A small contrastive audio-text model, trained from scratch: encoder widths [64, 96, 144], 5000 steps.
Rows from block 6 of the text encoder, named by matrix and row number. Each number is 128 + 24 x the weight over the matrix's rms, rounded and kept within 0 to 255. All counts start at 0. Numbers have three digits each.
# k: attention key (text_encoder.blocks.6.attn.k.weight, 64x128), inputs 0-127
k.0:154153109108113082127148177109111179150137144106124106136155091114085120114117113165137142172105142146130147139149140160126099127152082157180135105154083128134124120102174123152148161088112144142093121118135158162116140159114139165169137072149104093111129113095141137121145105123137115112107116061141110120149100130089094172126166092145156097175144152131097136164170165124139120135118
k.1:136182101114131128110085131076116118097082142165120156108136151094131138129121142132110101107149142149117135165151108145116159080131149118119163112124140121138156108112128115092096098127128102091158134134121204172074129122105143093161161141163098150131106115142113139102114130137065083101197152126132182100106068125138145171120067110094170108119106144161177138163112120164115155102122
k.2:141086133160116169117094136124131106192129133117110136158116115146097137100142107090146127168155133119119150121112119132146164112117144101124116094120105086113130102158139144150121083113114144120098147133098093107156105111123123163115107170115090137130109100148110135131096093151125126087124150129148176137124155138146136120120073143123131118143148158163100138153112125152138124121159
k.3:107144134131106107089127094141161155136111126089135103133137142126128138133118109159152148117121129166130104106092126116141143153133127142137108096143132162117135114107118134118159122134135110179118105093113172136136132120104169105167125071137130084060109145169127115123167082163158124165130142142085074095141119129138131133156122163098181114140169132165105099120150145097139118142119
k.4:138146146123144094078165127120146128121135144083147096120176144107132127187134105096081136130115110127143131138117139143133108116109098132110174138117119145152108099074133140110125123125144132122114126085143137112116137112091133131115125156097074130133100120113176139051147151164109113134146118130146122153115135110127116160144092100104158128111110161151110149169115157154077173087161
k.5:098134153153139127120101126139113130125134122140121110122109127128142110180111137139124103111123109114152158103145139139110128153129142110160091141115120139139133125111181109146135168153130115096118159147154148138116137165147173124103102114110119173113103142136104134160129067111111098130132112114131127105141088106157131119119138137147159108138126109110110121140133119091116114130119
k.6:116164125102150090147074125110126157147150079143148138116093077119117106104129127173122180146101101143124126158132132092152157103121118123091134092139121103097170145113136128121076136157129109140086136132122125117141169145144109139119162127155056106120118138112158117122108127145141164113115120138135121130114122138109128125101106104141137125115142140136120152148158098165114071110143
k.7:113145142119097109102152135133136109191081113124112090097166136112100115121133101131144093101083155130154108112114106147086143142135138148116162184164162150155154149132105106112141101094144093128111149129088151122108123128088133170175139136107181113129110112130140165142142111118142154132081096109132125101107122135103113146113131121119136091143108149159118102121173119127128093144119
k.8:140166136141129091107127106150144145130151131138137126181148119123114128088152127160120159179144132122104109135110144097166146142125127136103128111153135141102125113132111114106154184114119086117123100139127136127112078132152120131131127113134134103109107138103124093143106127094117125156151084150139068124132160147154094127114106089116116127163142142160165114119162117166121116154144
k.9:102136146141152129139136150102115123141100120155074134120142173132119129097124139147140118077049127146125124115113111120120149104118134145153155150165122144116168119131112089107127109147120098104111152158156129123111110117164118156169133070147104119102097138114123171156115115104106129140166114093105135094152111137125112123075120185076138118089118136091184135132130096148160100120145
k.10:109078097149123070144177116149131130140088086161129140113149123168112151150130138123138093098137133146131134169097116126110124087156121113073144134144151141120128123117127124108097096130135179124113129123116112102094150133107108142165176114125138111152106134132107157135152124146132117110116129106135110117107081116145124119147129146144157186085135128148092105107152158121124149141141
k.11:135157119110104136108111118113133131136128138141088109070088170098135080090121103120148100135100123172141138125140121141120132120111120100108117108145095125112140083120112120130117130135107106100127151121117140152097119102159165135106142120173107109065152151116166150093133070148162108138159119118122134119152090135134136170166142126084183135141144141184123188161152097123174112116134
k.12:128123123128097121128153166143143112157097104156139118140167118151120094183150133129107123099150139092132121134086122144109123178125096108115116131126118173127150178129125157115143094140175124118095068140096165127108129153104137144161128126104159133182153123148103126121191111170137120150093122168109099144137167112134125138132155103165140134096106105189099086144123144102096165166116
k.13:134109153116139140100168160144126127102103075121124169157145146093149171112113124099089120151153095093110146138120124112120076143140128135125133147144170141139105167128101171127118136114157160136130167131080093135108156149139178164168127112130149163161141117124094130141109106108116135135082136120088125168118129128195165113143073192110133147129118115111127144105105121102103112142130
k.14:143145129129103139097143097137107148145134147131166156128139173110120149106145135141108105162118066125105117152153140135126140125136108154121166132147103153131151128152109155179173164176105156128163130114147138134100122134156109136134161104137158123139115124080124076134073134103145161155111132134115116122153135141131121136160096082115153143171111144154135127117127092173121135145152
k.15:106096118100150124156090135113124105098126152115135090159148101137148170170126137098143135132117160148137162136090130151156183130139095140146147078179114151129115117123063109112139114123134123119107089112100126124152142141148124135148110143088129104112122169144124104136165146160141103172130155156114122117112178111117144125171093143104153150143157147102119100124133104088130113114135
k.16:157118131143148106121100200127157088159136108098114104121124117127143156099145146160130131163108146108150123130118127106098116119102115168137145102132148123141151130112138155129128099128145111125086105154102143090131129131136139183124138114136133117130129144156147171123103132154134150148118132114169147134114154138149124134112140128160125128124099127113155125157120139120145116072116
k.17:071140117070130142169079197119107083132107147122133119127158107099140107098118124145096151146134085150135103099136170122156115120105141124125152128120164095134153149154141150115114109131157103129112154142117113146156102133156110155130092172150105136161103137121150079140134121148071094128095107143171167172143183116132141148129173174099131114118153126074147171170121122123120135145078
k.18:104144145122136112131113137146101158143108134120126172118120120108123145121134141151105114138163137151113138119108129114137109110109127125137140110113111143131167112110125132126146138126115134155139156131141160139125111126135132138149103129124066142098090140127129136093089120135105098143159144136129150111121132129127117135107077152111132146114117143109134130116121117156154142110090
k.19:151113113184086132118147117158140111099125116118154119142139112139104094092133097097118129166112191118137084105104156127131097149089130112158105139104084118068067137174077106128125148099134138122142101096137122111107166116108127159167153136147177135126190113122123131156171119093148148131099133128082070122143129123132132120181192125166130131148157135142118098077135142092110129170147
k.20:142133123159125126124122149123126139115099141101129113122166127102114126135120105116138127135161190148147150122120145102149134123095144130157138139126150078104148133081123085114107127109140118134137104134162159135114134123132182138143150131141151111078174158128149123143143138136163103136132101148119092142159137108160139122106147174128102110100186109149145118078130126133100085107115
k.21:124121182139135120166086135131152139144149105119117088106154093168094113154081105126165142112115140162126110132098091099095122100143121118145087151140136111144147134152152127135136111129102089131148156141099110114131108154148129121100090107161149160138135147144163139155172123132132142089156144115118119118174121169091132117103172114106109099147138124149108135127173169069115096137121
k.22:111134072169124146161093160144192086110168149114180070166133110167124134143134132166112132104109139088116096120127130136121091120109133091124122094145147124124104068123124174112179099166126122126088121097138124130155119091097074100107138163098144129134112137179120113101123128116115170121163139162167154123145095129115142139170149101147112129156103155095157118117121097113125180149142
k.23:152092153123089099141097131103130142104160140128095130131143118171151110122112092147152111128148193138140125088149094133135110171171189120169115094163107178172115165129125106129127091145122094138098134158113126093114130164102126166094111131103158109134150134110089131109107101107192111071124105127166083126174110092136179159142170149116099082132105143160128159170161099156166117129126
k.24:184184135159164101142137118131154125151128142103118077146106121136134168139140117170107135158167079108113126120168148092127101140120134091119127120121133129164140113105172135149171144174092131148106101129179156164104114142162124084133128127140103138152118127116123094089111143123100113078135100113165124144105153133141139130108119095107072130125076110134145158154097151198101142113078
k.25:112171093121128130126099131100132134110086132123132119130125154154134124152131152139127153125126125143116109120125138113157136129108143126115150104129154121146102162133131105144116118152104121126114119112094153154132141122174126154137144107142104119094159161134123112099141120120080080121163144123128147146102106154130095120141123117119133119140089129121135132150114110134150135112087
k.26:118121152127138111131134147125141144169130141158126147118134097111114183101139134096093143129117118136119154095165135099107121106129114137102165145133140118141143109102119178094108091095133149100135117151139141106170162116101131121169171135120106138166117119135113140143107120115082112103143153142124145129133134143153161150150106119134119175120113117108093147114136134139095129096139
k.27:113155119120151114139127126123156142147110139133116157086135141132104185121133166131092105158097117118143094120116127146100161084107099128058108101145145139152123126134132152121143114126107143155147129107123135128128110154118121119127116117187105109123092130152126069104101139150082128152173140122135188132143102130119119144180103137100107143156120128148117155150091124132125174122114
k.28:129104128126173107157148105100115132122124095060155116152150117122145133138155128092118121174133093137107150137120150121162156124152110131099092112134107134117122118136114127119132116134116136137118102098132134097122105137115130120137126123101134122147142151115113082090162132170128128134120130130175108182107166093149114152159088113121117168148156145153125103153110155142140157125178
k.29:168132118112125098109119094137139139094132114133107106108105136123121129160107141142115112148129114107152108151118125119121101140103081131101168142130145158158130100115139091128156155163109144144143120100121169141076127131133101116158161116150165096086152123123150138126119115100138152150136107124143139117120118148102133144105152081129150123158085128142122152107172150143149127149138
k.30:144136197129184121116137103175145158141078127097141127115112138110079167144112124121118060123185098115090119154133132112111087090118143105088131139113140121153136124138165132103162147123100109154176126125119132134118108143104095117128099165095133140106153139133128104119163156102130156106129161161152097178114129126171112119169089074093101150188102104134120110136119144155089115125129
k.31:086152117074112144138116154131162125140112141133140155168117083142129150166165158108052144172104104118090128130084151106117181090140080174099191089122127148119129102127127143087119144145116131149129155109097148158137130119098112160125133128113069150130047149139144124077085091175054103181084100165140176082092144122148125145104102147139128137136125167134135121119123076151177145153134
k.32:115112142121114167152142151161132132160106133072145124092124143128133090121129096091141117088119077125145126092087113131121114132138092172152118166087134118150119155127141162125134120126137168117134142148114143098136151100170123151142120141110149117103118134129157119131118095146127154126096139122153151155115152139124113128103134136150136143125127116139085126143122151132145128134145
k.33:148171099110103139136157131142137132157143121099164114113152119155141088102147166125079096144143090119141140108124129108142136170124113135122137141114128129139125140117132149140114133163105136112108106114103132088121137107129115135098097152123138114154103154088123132097090127102130130159071136152153182161117103116131125140120129125170126125127125111134067129128123112165127091105070
k.34:127096135129117159133142173127144086169115107106175107136164109153136130122110141083102145131133096132123159115108150129150127144132100103173118121127091105159119167156070136136139105139129123103130099123127109089134111142149098082104124133102173105110152159131118101143144130155150082101094131141157156130127144123175147122147118077129096121115131127107128082156106109140093111128157
k.35:122114128123126098145141138172144164117148158109155145140163121107134104074129112170181142125139106153096142098123135082150124158152131173156101136172124155106130155118097112090121126106097113113131117178119147110086143132112156138166119114149156138138084149113125125145110129112133112127122126148114115075099141127116134106122141112120135115131155154107104131105150109135123112176125
k.36:070104081111096156093129110171129150114136146108144104074140127128101114129141111145099097135105119145164142136108175154132133127113077113144121146145086120148122149136148149112112132137113148112123144092134119097133123126115106149104142114153125105117116157110211140161138109148193120162116111145099124123122136109097129184107148131140182122141138134128089178143147114126103130120133
k.37:115142103131116146104095114150126138115142149106103132099129158090121146120135125143143136085134146117132100121157088128090142129138137151160116130122164110123091101140143138108141096127105155080133141128107162108145140105149074158163132152151154097143116141180096092157167100134139140117105177137130118117131132125120133150182129124152134090148113123128097108124149120112142138117099
k.38:090104094097114164115099181133125119103139154107124152142118135143136138145114109134102137133132094130124147128168166160183082151115119174157173086098129132124055147163154162141138150085137142139108147112110077085173100144114123131180089131153109121146144116160151110146094124143076125118095172115134159142109112109118164149185169153172159107146099125091111112130096139130121135151117
k.39:097145113131140152161098132125087155089151163162142085176149125118138131119136139131135129148111086141136122135139151117137135171128159147181152084130140149135122138122116140139181115145150126125124147117118107158186118136160098094118164057091147139162168133111145154147169116077119113122166151108143131130125092128133130113140123114129099135114119134106156124138129116141111105090126
k.40:136124127136131123150145086132096174108114137110166090142115161137123112124102110143133129100183131116150108130116155155090093130135150083161096204145097121150116125111126128102093140090157103091119125126129119150074126130142095123106098167101144087134131136101159118131169162091173105136123128158120091189125143110123152106083137112150121143106156113134131136156101121100105146136115
k.41:113126088135084161117185138159104125141094089129113110107155099135093128111165101094103146097105166122141114123087108172124131129174142115118104163154158120125115164115109133128140125153152137131150134138120150160100127129121080131157151110116121088108149117123124134131153148134167103149104093120083122093133133139071127134105141153101175106123094136112091107088139123116122126176124
k.42:117128092093130138164106137144127114096177098095149114186138077157164125131148175104105142163120124144145124106089147086126114163114132083106090153135148140128079154147128118141130166126162061164145124159135079140179102151132103169107059115103089139147096138137142146119136147110104116174125129144117153119113150127090119111097109118139127130124130145086126132105096113086152074124154
k.43:119131095120102135144155147125098082114085124134124132113163153112120087140118114129161108071070154140128149083140111140055161140169126110130132147139149139130133134093138120120150116134135163146123156103155135138141144121139152099150124074177118136111122118089144109153108141124140113149136091076081120091138066124129108120127177187112198107096146158137134159114148129097158086130103
k.44:122085125113102149164146099095109172148143153158067167110165131094134104119131121138161174097129145132122101121124130160133138171119113134110152091124134162091125128104137111091133138155129168122150116143119151111111129095134119151144149130147104119110119181163140109116128108123192141170134124150104132119110132182098136140110119139093120137134133116146115091148122077153138153188137
k.45:114112124103167148193103117114127144126125174095174120165123105133138083096112112118169153084134132131061096113118077115124134081118127179101084113125137092152110174108189094114140130152121117100078119121084088107160163128126113140137086167106088182154101114152103105147134126121106165138206113162137180130130104156090155098170141129119138149135132114118083133148121117127169147144150
k.46:145145122130108087142133148169143140158116097112139131098139160125151086095124088159168152116125164165100111149106082108140152190134148124099102136143146121117182138124080112110099123152112143139082124093131174096097139159109134121156169100138144130108106108128098122139127119166159112117078087133091117118159121097121121137153127182158114121096142146167139105161155170156157106135107
k.47:157123116140088155086134147098154080150182111085093121128109110173136108089127124115106156153118086132166166140129134104162121125147116104164079143123139124125135104135134171152099132157107101126116179159137140132118124099144092129074129114157120093089127111114149159064100122181182113087112111122162150123142154129145138134118126082102110101113102153087131176162133129140159148144157
k.48:156115109115131087128124125109112159148141142120120126153178088136118134122109113108131142147116146139128113105155121130138115142134172143138141095118154146104088141146098098160102125087132119180160108121118104131145144159110153157119134113138100129112150114121123115142132115092163127071110141120102106115158111102116148129120165154137094117109151127144124154130160159101128099144169
k.49:117122128151162100087110140135122104111098121130097143120176151169137123140109115169182137168114120155102115154156193150150135129120154154128149070121107152129156180136130111126126165146132154107115077144133155115144103179126081108111146093184106157122157143094102123131133142086121139061159082142139116120143094145165107108117112116093118082150099125098139143141134152187107120082088
k.50:111116137160166165144094119095140133102123156124109088142119072096151122124140108110135180120145173109138105103145109109103087137114132155157137125112113151104109116138142102089123092144143112133134137165093112144129140096098160150120107179131145126097142135187107118141177079145161164132130175137171156125125140132090136183117111120162101100122128145115121158110108083084147141150159
k.51:164128138129121077127161123150135109143145124097149111147123137139122092140123124151090074132167182122138138137117125137150132135113137115128123162154148141150131139130125112129114155140134105105101078115110124117127127123136128132111126140097147123139134151116139164122145129108174136133129107170126098138141138120112131115109160129173125133092122127147112113098158126127131127166102
k.52:103140096117116114152111130122117126096117151118141148095091134116124152117115163110145120142134131133135099107157113159120162111150085145101138100132127137121128096128117156107121115076153158141137136114121183137161151122127115089141168124158114103141111160149138065134118149131107118153139137082148141157142092115119122155152090168104136132155162112128097133114128119146160155083093
k.53:079092136068156136168112157082124110119087124093137121172131105138137108123098111054133122106098123125097121089081111177147144125143135167114112089110145136154083191099150153166154118120143139142112113096110132115157150161127118144127095129070106143138148086173118094135121100152116152114090138141150175142144140100118163082124150155117114116117101144136099111144136148089134137164138
k.54:089158122121130163120124134140124121174100175180120131126134134131123140148157156152102127130096129121172085107110099144117164125095156121143134099120124122155119140135109131141104093154132134132107128129129134140186138110149132124118143122089129107118128127121153132131127105133071101174147148139086157090141110149121120124089121161134140111109125116100144129131121069148136122089118
k.55:141159153167124146121148141143120140121158120123108130123129145115129105165075121159132149129121165100142115131142088110121076148147134133185133116093111160116115121138129109131100111124147151144121161155124114141104128145118142113123097111121104156108173121121116163152140128157177128087100083082098114072159092150128116125116156134141148098149114137081151153122137125089134087152141
k.56:163099180123134124099133144093091097147107109117132139154100148093114145112118093126114160137115128113098187140161125138130110166140131111138146109114132133121106203125120135158150142150126095144122167129125080146099119184160140124138071144087150157153177059126078099130087137154172127123110100103142127164116151115176162106161131100113082177106140137090136114163119134117101152136139
k.57:132130086115139144143115073077075156095108154131076172143150105108128097117144123083141157143127117142102144147106140171154121114139114162122140119136113141100143152097135114160116129105123152117182142143119164119074121156144091156095082106131130102135184075110132107133127105155180159134168098100144134166128147139106119107100140133108185103136140133124123129127152138133122129152169
k.58:119141087100147127151153154129164105123176130083134158163151124140189081113180152120118129174109087116159085120118103157151133145116137128122109119123166131147105157157112145159109137123138113131108110137142138114156123134091119150107145147112120117145143147144111122122134147121107106141088107164141167134138176094087120120146127105151132084159099087132140109127104104121144148147152
k.59:189148163173129063070118141151124160140145106086091083154088108107159173097110080192122139141165164143130159149165157079138115160139170120157099146101133148100108140144108119165118161143103115115091152145123138157107160145173172147128125079131088144122119174086095170137104122075144118080140099103093078121139112113151128115120057131105161132150153128090163150170154124125149081091093
k.60:115140143128154172122136085104151102110100136162110161116142113137144155131122102131123108110141123125143127126137101164105127091140148115144116147112165133145114090117124120125106082126141156128162132121139129140126128095109114128166136188115135138137141122127110157120129141126089134100104128143137148112089099132129131128126079122137127111127133153153145124143118156149134121113146
k.61:122134112141116158111097154131123125164106130166100142104172115112111087115125130164160123107084106135151152113159101147123130153147088143130156126153106148140153136096171145145116114144117150122118140122148135115133129136147171138151101114118092129096135143145138142147118074170112115141110127088098104089140134171120136153133163132075209081137161103147108107135146108112110089124130
k.62:164105144115126148187087170097138123129104122135099150134108145124137099114131171074173148105194145120111088123143087149119102127090109148095136148130094137145127098139142154128133150105121115090119089166142114095123114104153146110099121198116141135115107138154104098108109138118089166099121139118179116177126133127175122135114154147126122122130150099164152130118140113143158166192110
k.63:124102103143108118119116144160125152143165121132175175125166106133146097131134159134136112119120114149174130137121124084134143138112124179134117109139098162107139160145077134100092148134162157114092112178105119098120172157091132147128168120122142118147120159098134155164134112134111146175097142167107104094105131166105153126155135098158153113104138106092066099112124100128091097124185